From a checkpoint of a small spectrogram flow-matching model: 2.99M parameters, arch unet.
Rows from block 4 of a small spectrogram flow-matching model, named by matrix and row number. Rows with one number belong to one channel. Each number is 200 + 30 x the weight over its row's rms, rounded and kept within 0 to 999. All counts start at 0.
After each channel's rows are labels from the 100 clips, of 14848 (inputs lightly noised), where the channel reaches its highest value: "strongest on" is what is common among them. Only what is clearly more common there than usual is listed. The data: melodies that start on their tonic, played by one synthesised instrument.
# convs0: first 3x3 conv (model.mid.0.convs.0.weight, 192x192x3x3, each kernel summed), inputs 0-191
# convs1: second 3x3 conv (model.mid.0.convs.1.weight, 192x192x3x3, transposed, each kernel summed), outputs 0-191

convs0.109,165,198,204,185,203,211,235,171,213,165,168,247,181,163,217,200,171,197,197,175,170,171,255,212,191,155,221,201,217,222,181,225,242,210,215,133,203,182,182,178,203,189,194,175,198,195,211,235,198,185,175,181,222,187,206,190,224,179,201,223,187,190,237,186,185,239,189,238,173,192,165,182,236,226,142,222,212,191,248,162,219,243,206,213,173,171,178,250,286,192,199,225,206,162,217,182,242,254,196,168,255,214,191,187,262,219,244,229,168,198,93,181,197,209,237,158,173,200,195,202,198,209,188,207,142,229,147,206,180,245,254,227,226,215,232,208,226,237,257,186,217,204,202,207,168,197,180,229,220,145,169,207,207,148,210,137,260,196,202,220,171,205,260,209,197,185,140,262,218,186,268,220,153,257,194,196,219,207,205,210,197,178,210,219,161,149,169,212,213,220,166,187
convs1.109,238,234,190,221,184,173,216,183,229,198,209,205,178,224,230,214,200,181,215,234,232,195,175,179,188,203,183,138,204,176,183,212,265,202,162,208,212,165,220,200,185,189,195,215,165,212,172,174,148,190,216,200,222,250,203,175,223,138,167,183,162,196,222,217,176,221,158,187,219,156,157,206,184,230,225,223,191,219,228,220,169,193,233,205,181,145,227,194,193,232,179,133,230,156,191,207,197,238,196,200,174,214,172,184,120,200,166,196,90,179,246,205,195,194,166,165,164,178,157,175,200,214,144,132,166,175,228,139,242,175,218,241,205,229,140,251,205,194,236,221,202,183,189,214,157,225,168,196,172,202,202,246,195,193,218,230,230,229,200,182,249,166,140,257,197,232,200,163,237,214,183,150,171,181,206,200,144,247,157,187,212,182,178,193,227,163,172,175,237,164,207,171
strongest on: the note A#; white noise

convs0.17,212,194,232,199,153,138,168,156,202,220,184,166,333,187,201,188,192,169,209,211,147,174,129,195,181,232,170,227,237,229,185,199,208,184,178,141,183,213,216,185,185,195,174,196,216,217,223,225,171,176,200,177,197,197,206,136,209,204,190,228,196,223,200,203,204,218,198,181,240,208,159,212,136,158,176,178,152,187,200,195,191,204,222,171,167,198,225,189,169,204,230,177,193,211,212,203,186,224,176,259,166,194,168,188,153,153,169,245,204,165,190,191,182,211,211,146,195,215,194,213,239,225,275,243,200,311,182,189,208,243,165,199,210,197,215,182,203,216,203,236,193,239,215,187,203,207,192,189,209,247,168,209,185,246,166,221,249,188,180,228,219,191,177,232,222,218,231,235,216,214,111,202,199,188,238,153,174,158,210,208,159,226,236,211,131,215,207,182,162,176,192,214
convs1.17,237,205,205,208,212,200,249,184,225,244,136,178,166,184,155,194,177,202,197,178,181,172,114,179,251,175,214,170,241,196,214,213,189,130,137,227,205,223,176,221,213,211,254,209,200,239,164,199,235,166,164,240,205,275,180,164,142,233,195,220,218,208,161,199,222,196,166,169,187,196,241,154,195,203,160,257,231,156,194,260,247,208,171,192,278,217,151,199,212,180,157,173,203,205,189,175,203,215,205,189,212,228,201,186,124,221,185,229,210,188,207,223,243,183,205,173,204,172,200,181,205,176,190,195,178,233,260,135,188,234,189,237,246,189,247,220,171,173,203,207,224,193,198,217,205,213,171,207,165,177,198,139,211,192,196,187,211,211,176,208,156,162,175,234,218,219,161,191,215,189,162,216,190,186,273,208,154,186,172,199,209,222,196,189,212,144,184,213,245,188,169,143
strongest on: the note A#; tonic: A#

convs0.159,237,187,190,180,192,198,194,224,146,174,194,167,209,211,238,151,228,225,199,241,206,253,190,253,187,174,208,201,170,166,181,208,220,232,197,188,147,199,202,284,156,202,198,181,185,236,186,197,222,173,206,231,191,196,196,197,206,207,144,172,201,214,157,150,223,283,197,171,320,209,175,170,182,183,207,195,228,188,237,214,178,200,210,203,195,167,155,191,171,210,172,164,179,180,186,220,187,206,207,215,228,175,211,177,203,206,208,208,210,196,245,242,204,227,198,165,209,267,217,218,249,259,206,236,202,199,321,183,196,160,202,218,167,241,211,261,200,149,258,199,195,231,249,209,203,201,163,227,197,195,208,238,177,197,207,182,187,228,215,249,172,202,205,207,256,206,206,223,180,175,224,226,276,136,207,198,216,215,247,223,191,189,196,167,215,220,219,199,213,182,171,169
convs1.159,204,192,158,201,216,244,211,215,246,182,211,183,144,213,182,193,164,194,200,197,141,112,206,202,199,236,146,204,196,196,175,120,175,199,193,186,196,224,148,167,190,138,129,178,154,164,185,207,187,198,168,212,192,177,197,200,172,194,164,210,209,201,156,166,169,222,215,151,134,198,179,238,170,183,192,214,182,227,244,213,197,188,219,197,189,205,246,221,186,226,246,215,200,190,169,203,232,202,228,224,189,162,200,208,208,223,209,252,198,245,206,185,218,215,181,294,161,244,218,238,169,207,239,237,191,196,177,204,211,216,214,190,212,176,113,228,217,228,212,218,209,200,250,217,131,185,207,205,219,205,171,175,205,215,204,141,235,202,222,160,218,249,189,150,182,212,243,195,150,155,204,108,250,216,219,173,187,198,196,165,256,186,223,203,215,191,222,178,212,197,167,180
strongest on: flute-like

convs0.12,165,164,221,203,182,143,215,193,163,198,154,218,175,179,98,202,229,186,190,212,151,202,187,236,192,200,160,184,192,176,185,237,228,230,173,174,177,178,201,207,183,182,206,205,186,229,183,170,236,201,213,225,224,193,215,203,177,176,208,182,129,158,197,137,226,220,214,220,231,258,204,239,247,178,197,202,241,166,180,227,178,192,216,195,147,216,279,195,240,195,247,215,193,160,245,223,191,172,154,193,161,204,177,185,206,196,209,161,176,203,171,205,196,197,196,204,201,175,214,161,232,174,233,178,207,219,182,167,209,177,205,182,192,187,142,241,178,278,232,193,155,166,176,159,216,178,213,211,197,185,216,228,254,211,249,280,186,162,254,125,219,191,236,214,183,234,203,235,228,204,199,216,234,228,266,216,162,210,239,205,181,208,201,268,199,161,252,208,215,205,220,238
convs1.12,200,173,227,185,184,225,232,183,214,232,226,265,214,207,209,208,195,214,152,155,267,183,179,204,194,172,189,178,246,137,250,177,218,180,169,205,184,193,222,212,204,230,195,200,213,214,210,237,188,220,214,171,226,213,198,209,285,225,219,162,173,232,192,223,242,179,250,219,178,175,170,181,161,246,202,198,196,193,175,178,219,199,202,178,240,234,210,216,194,218,225,170,171,207,196,155,193,159,193,176,184,187,244,148,191,176,228,149,201,183,230,207,137,191,223,165,207,240,132,184,172,234,169,183,203,179,159,148,209,219,193,111,137,174,197,160,201,153,201,178,231,221,229,165,206,221,311,231,224,187,217,207,184,193,210,191,156,268,180,196,226,198,193,172,195,207,245,175,191,179,177,214,208,206,240,239,172,237,172,196,155,219,166,178,224,188,165,262,201,164,195,154
strongest on: the note A#

convs0.87,203,245,208,223,215,241,161,181,220,212,167,192,198,250,254,222,204,189,204,199,203,168,223,188,223,177,187,191,228,203,237,170,185,212,180,178,208,170,202,208,221,220,205,200,237,207,244,192,235,237,234,192,216,229,187,216,143,232,154,212,174,265,194,220,206,156,149,192,244,190,207,208,212,242,198,230,198,208,177,283,176,209,236,208,222,206,228,222,215,233,184,157,162,170,233,191,184,228,168,171,215,182,132,225,170,200,210,84,156,229,127,220,182,182,234,176,122,159,198,181,186,238,164,188,189,187,183,192,221,160,147,162,175,189,150,188,171,227,259,189,153,202,136,178,197,188,237,175,210,185,230,219,204,200,202,185,185,188,171,201,164,247,234,225,243,202,204,191,219,159,215,184,185,272,228,222,196,183,243,172,126,190,194,161,176,185,213,172,188,192,209,193
convs1.87,208,182,187,159,158,145,234,239,123,207,180,220,171,183,172,169,189,210,176,178,184,232,196,179,195,185,153,209,233,219,206,174,221,176,240,194,195,182,170,181,203,195,239,220,179,190,169,236,162,211,195,203,227,231,146,227,227,246,249,181,207,173,192,198,146,186,189,200,192,207,193,228,167,178,197,170,211,177,188,174,250,179,211,164,149,184,220,200,149,154,159,226,204,191,191,256,179,179,137,196,159,225,190,173,193,181,179,198,217,192,153,193,179,187,176,201,146,164,175,236,159,222,203,156,225,175,162,159,196,218,233,169,208,216,94,224,199,156,186,169,205,191,184,231,216,215,210,214,221,206,159,210,183,230,218,175,295,138,196,203,209,184,167,149,253,233,138,189,238,177,175,214,246,180,199,172,207,186,190,214,173,225,208,162,223,261,182,192,193,279,214,180
strongest on: staccato; square lead

convs0.6,194,165,161,171,215,156,191,191,164,216,209,225,208,111,199,176,190,201,134,181,202,221,233,175,190,186,196,197,191,172,215,204,250,178,199,186,228,182,188,216,198,182,180,212,154,190,168,189,182,166,134,195,179,168,151,239,208,157,168,214,143,174,183,201,189,222,182,168,191,190,175,192,179,203,184,202,195,202,222,228,161,180,181,145,198,198,207,191,222,191,210,171,203,198,180,197,177,219,183,185,213,164,202,182,206,165,196,178,162,212,218,127,177,178,158,196,240,179,170,187,186,206,180,211,221,222,231,222,149,188,181,175,171,184,146,229,245,180,193,193,168,209,163,200,162,158,223,215,228,245,219,281,227,228,261,155,188,227,220,246,229,251,234,215,200,268,188,205,244,232,257,250,218,190,224,187,202,209,247,214,176,220,256,105,178,192,231,281,248,227,243,227
convs1.6,148,198,229,213,185,235,203,198,243,149,259,166,183,152,197,149,205,147,210,180,201,141,212,166,160,226,207,208,129,173,195,224,188,211,185,212,169,193,229,203,178,224,156,239,235,160,209,181,220,191,137,264,224,195,229,198,248,218,193,206,211,252,193,151,217,224,216,205,206,202,266,226,203,148,210,188,287,161,211,198,174,178,187,232,191,204,184,217,225,188,259,197,200,142,244,192,216,187,220,238,193,186,168,159,211,191,143,199,195,190,212,174,186,237,223,250,153,269,237,147,250,190,208,129,168,219,219,145,201,268,209,182,202,206,172,168,245,232,190,184,209,213,227,192,230,206,179,197,182,212,182,167,215,204,197,197,210,211,213,203,213,160,200,194,178,159,216,200,228,216,196,205,193,211,174,212,211,206,170,214,136,174,185,121,198,197,222,151,196,181,185,249
strongest on: flute-like

convs0.15,170,215,189,188,196,211,202,188,179,207,154,228,157,94,186,208,194,245,189,213,198,178,183,174,218,168,214,211,173,193,198,175,219,192,155,149,220,183,242,121,193,165,212,224,172,217,215,205,182,173,157,180,176,206,155,186,208,155,165,209,171,202,178,206,176,194,177,167,172,218,160,193,190,169,227,171,163,171,190,236,174,236,180,214,168,163,183,177,172,192,195,305,196,155,145,151,199,204,185,216,204,218,221,182,208,226,221,288,231,215,177,173,227,226,209,215,160,136,221,223,222,217,202,202,165,228,173,237,230,201,201,225,199,249,124,185,189,239,222,210,194,178,235,192,223,177,233,186,174,207,239,235,195,203,253,129,191,192,205,152,192,200,204,211,118,193,128,219,244,225,220,243,158,223,213,198,221,222,178,192,196,217,224,234,183,171,178,210,229,227,213,215
convs1.15,232,230,219,197,238,208,203,180,220,212,179,213,277,221,265,223,242,147,213,207,204,197,184,194,154,191,262,209,210,147,231,215,227,208,202,192,228,212,186,192,189,201,187,202,229,248,190,220,179,209,192,206,184,168,213,174,145,196,174,169,163,201,180,191,219,166,213,212,178,198,216,187,195,222,218,171,199,179,201,181,157,197,192,194,162,165,209,215,182,183,196,184,186,135,202,180,180,198,197,158,191,211,170,133,183,189,165,185,219,169,218,215,244,215,180,181,267,143,167,178,192,207,216,217,155,188,231,116,223,188,237,186,172,147,314,214,192,179,228,199,183,148,205,242,201,197,190,184,202,214,172,157,219,147,152,216,117,206,172,192,161,178,185,218,161,169,223,154,161,188,199,188,167,219,166,225,139,186,193,184,186,199,170,209,191,173,162,249,239,126,206,142
strongest on: staccato; pink noise; rumble

convs0.133,212,174,194,199,159,232,224,230,201,223,151,223,232,185,160,218,193,196,213,227,225,187,204,213,195,207,198,240,214,198,145,180,218,152,210,147,195,237,175,207,194,182,205,212,227,172,205,194,170,228,157,156,243,204,136,226,210,167,173,174,235,156,203,180,138,197,207,192,177,189,183,203,181,145,214,187,169,200,148,216,222,202,140,257,192,165,164,166,211,216,189,234,162,138,220,196,211,223,169,245,250,216,214,198,292,192,243,214,247,239,256,223,207,216,187,172,260,216,241,190,179,169,196,214,198,287,207,222,196,291,229,214,219,229,200,180,239,188,257,239,169,191,194,238,198,190,190,195,234,144,176,186,222,243,147,184,206,177,218,233,160,211,235,197,232,196,219,257,163,200,189,221,169,254,211,216,211,190,177,200,233,176,199,239,203,243,221,199,189,232,197,194
convs1.133,183,220,207,176,196,226,189,148,215,210,141,190,204,218,250,211,237,240,218,200,206,227,211,186,243,199,187,169,236,198,213,195,223,217,140,185,206,131,195,188,183,197,219,185,166,153,210,195,195,205,241,210,184,231,280,176,200,193,236,210,209,201,211,179,182,224,211,221,233,214,172,188,247,211,114,230,234,211,216,216,249,224,222,196,170,214,207,178,208,159,169,185,206,229,213,213,184,242,188,197,199,203,184,224,110,167,235,226,82,167,178,221,172,187,192,204,176,192,170,228,180,210,206,184,179,186,171,194,188,239,238,236,205,209,207,223,175,203,180,195,233,149,234,198,214,207,173,190,182,151,166,222,185,190,191,228,172,227,249,213,193,166,166,228,193,234,223,263,230,192,93,183,191,191,253,186,129,185,206,105,191,172,190,155,198,193,193,197,220,178,180,199
strongest on: the note A#; the note D#; tonic: A#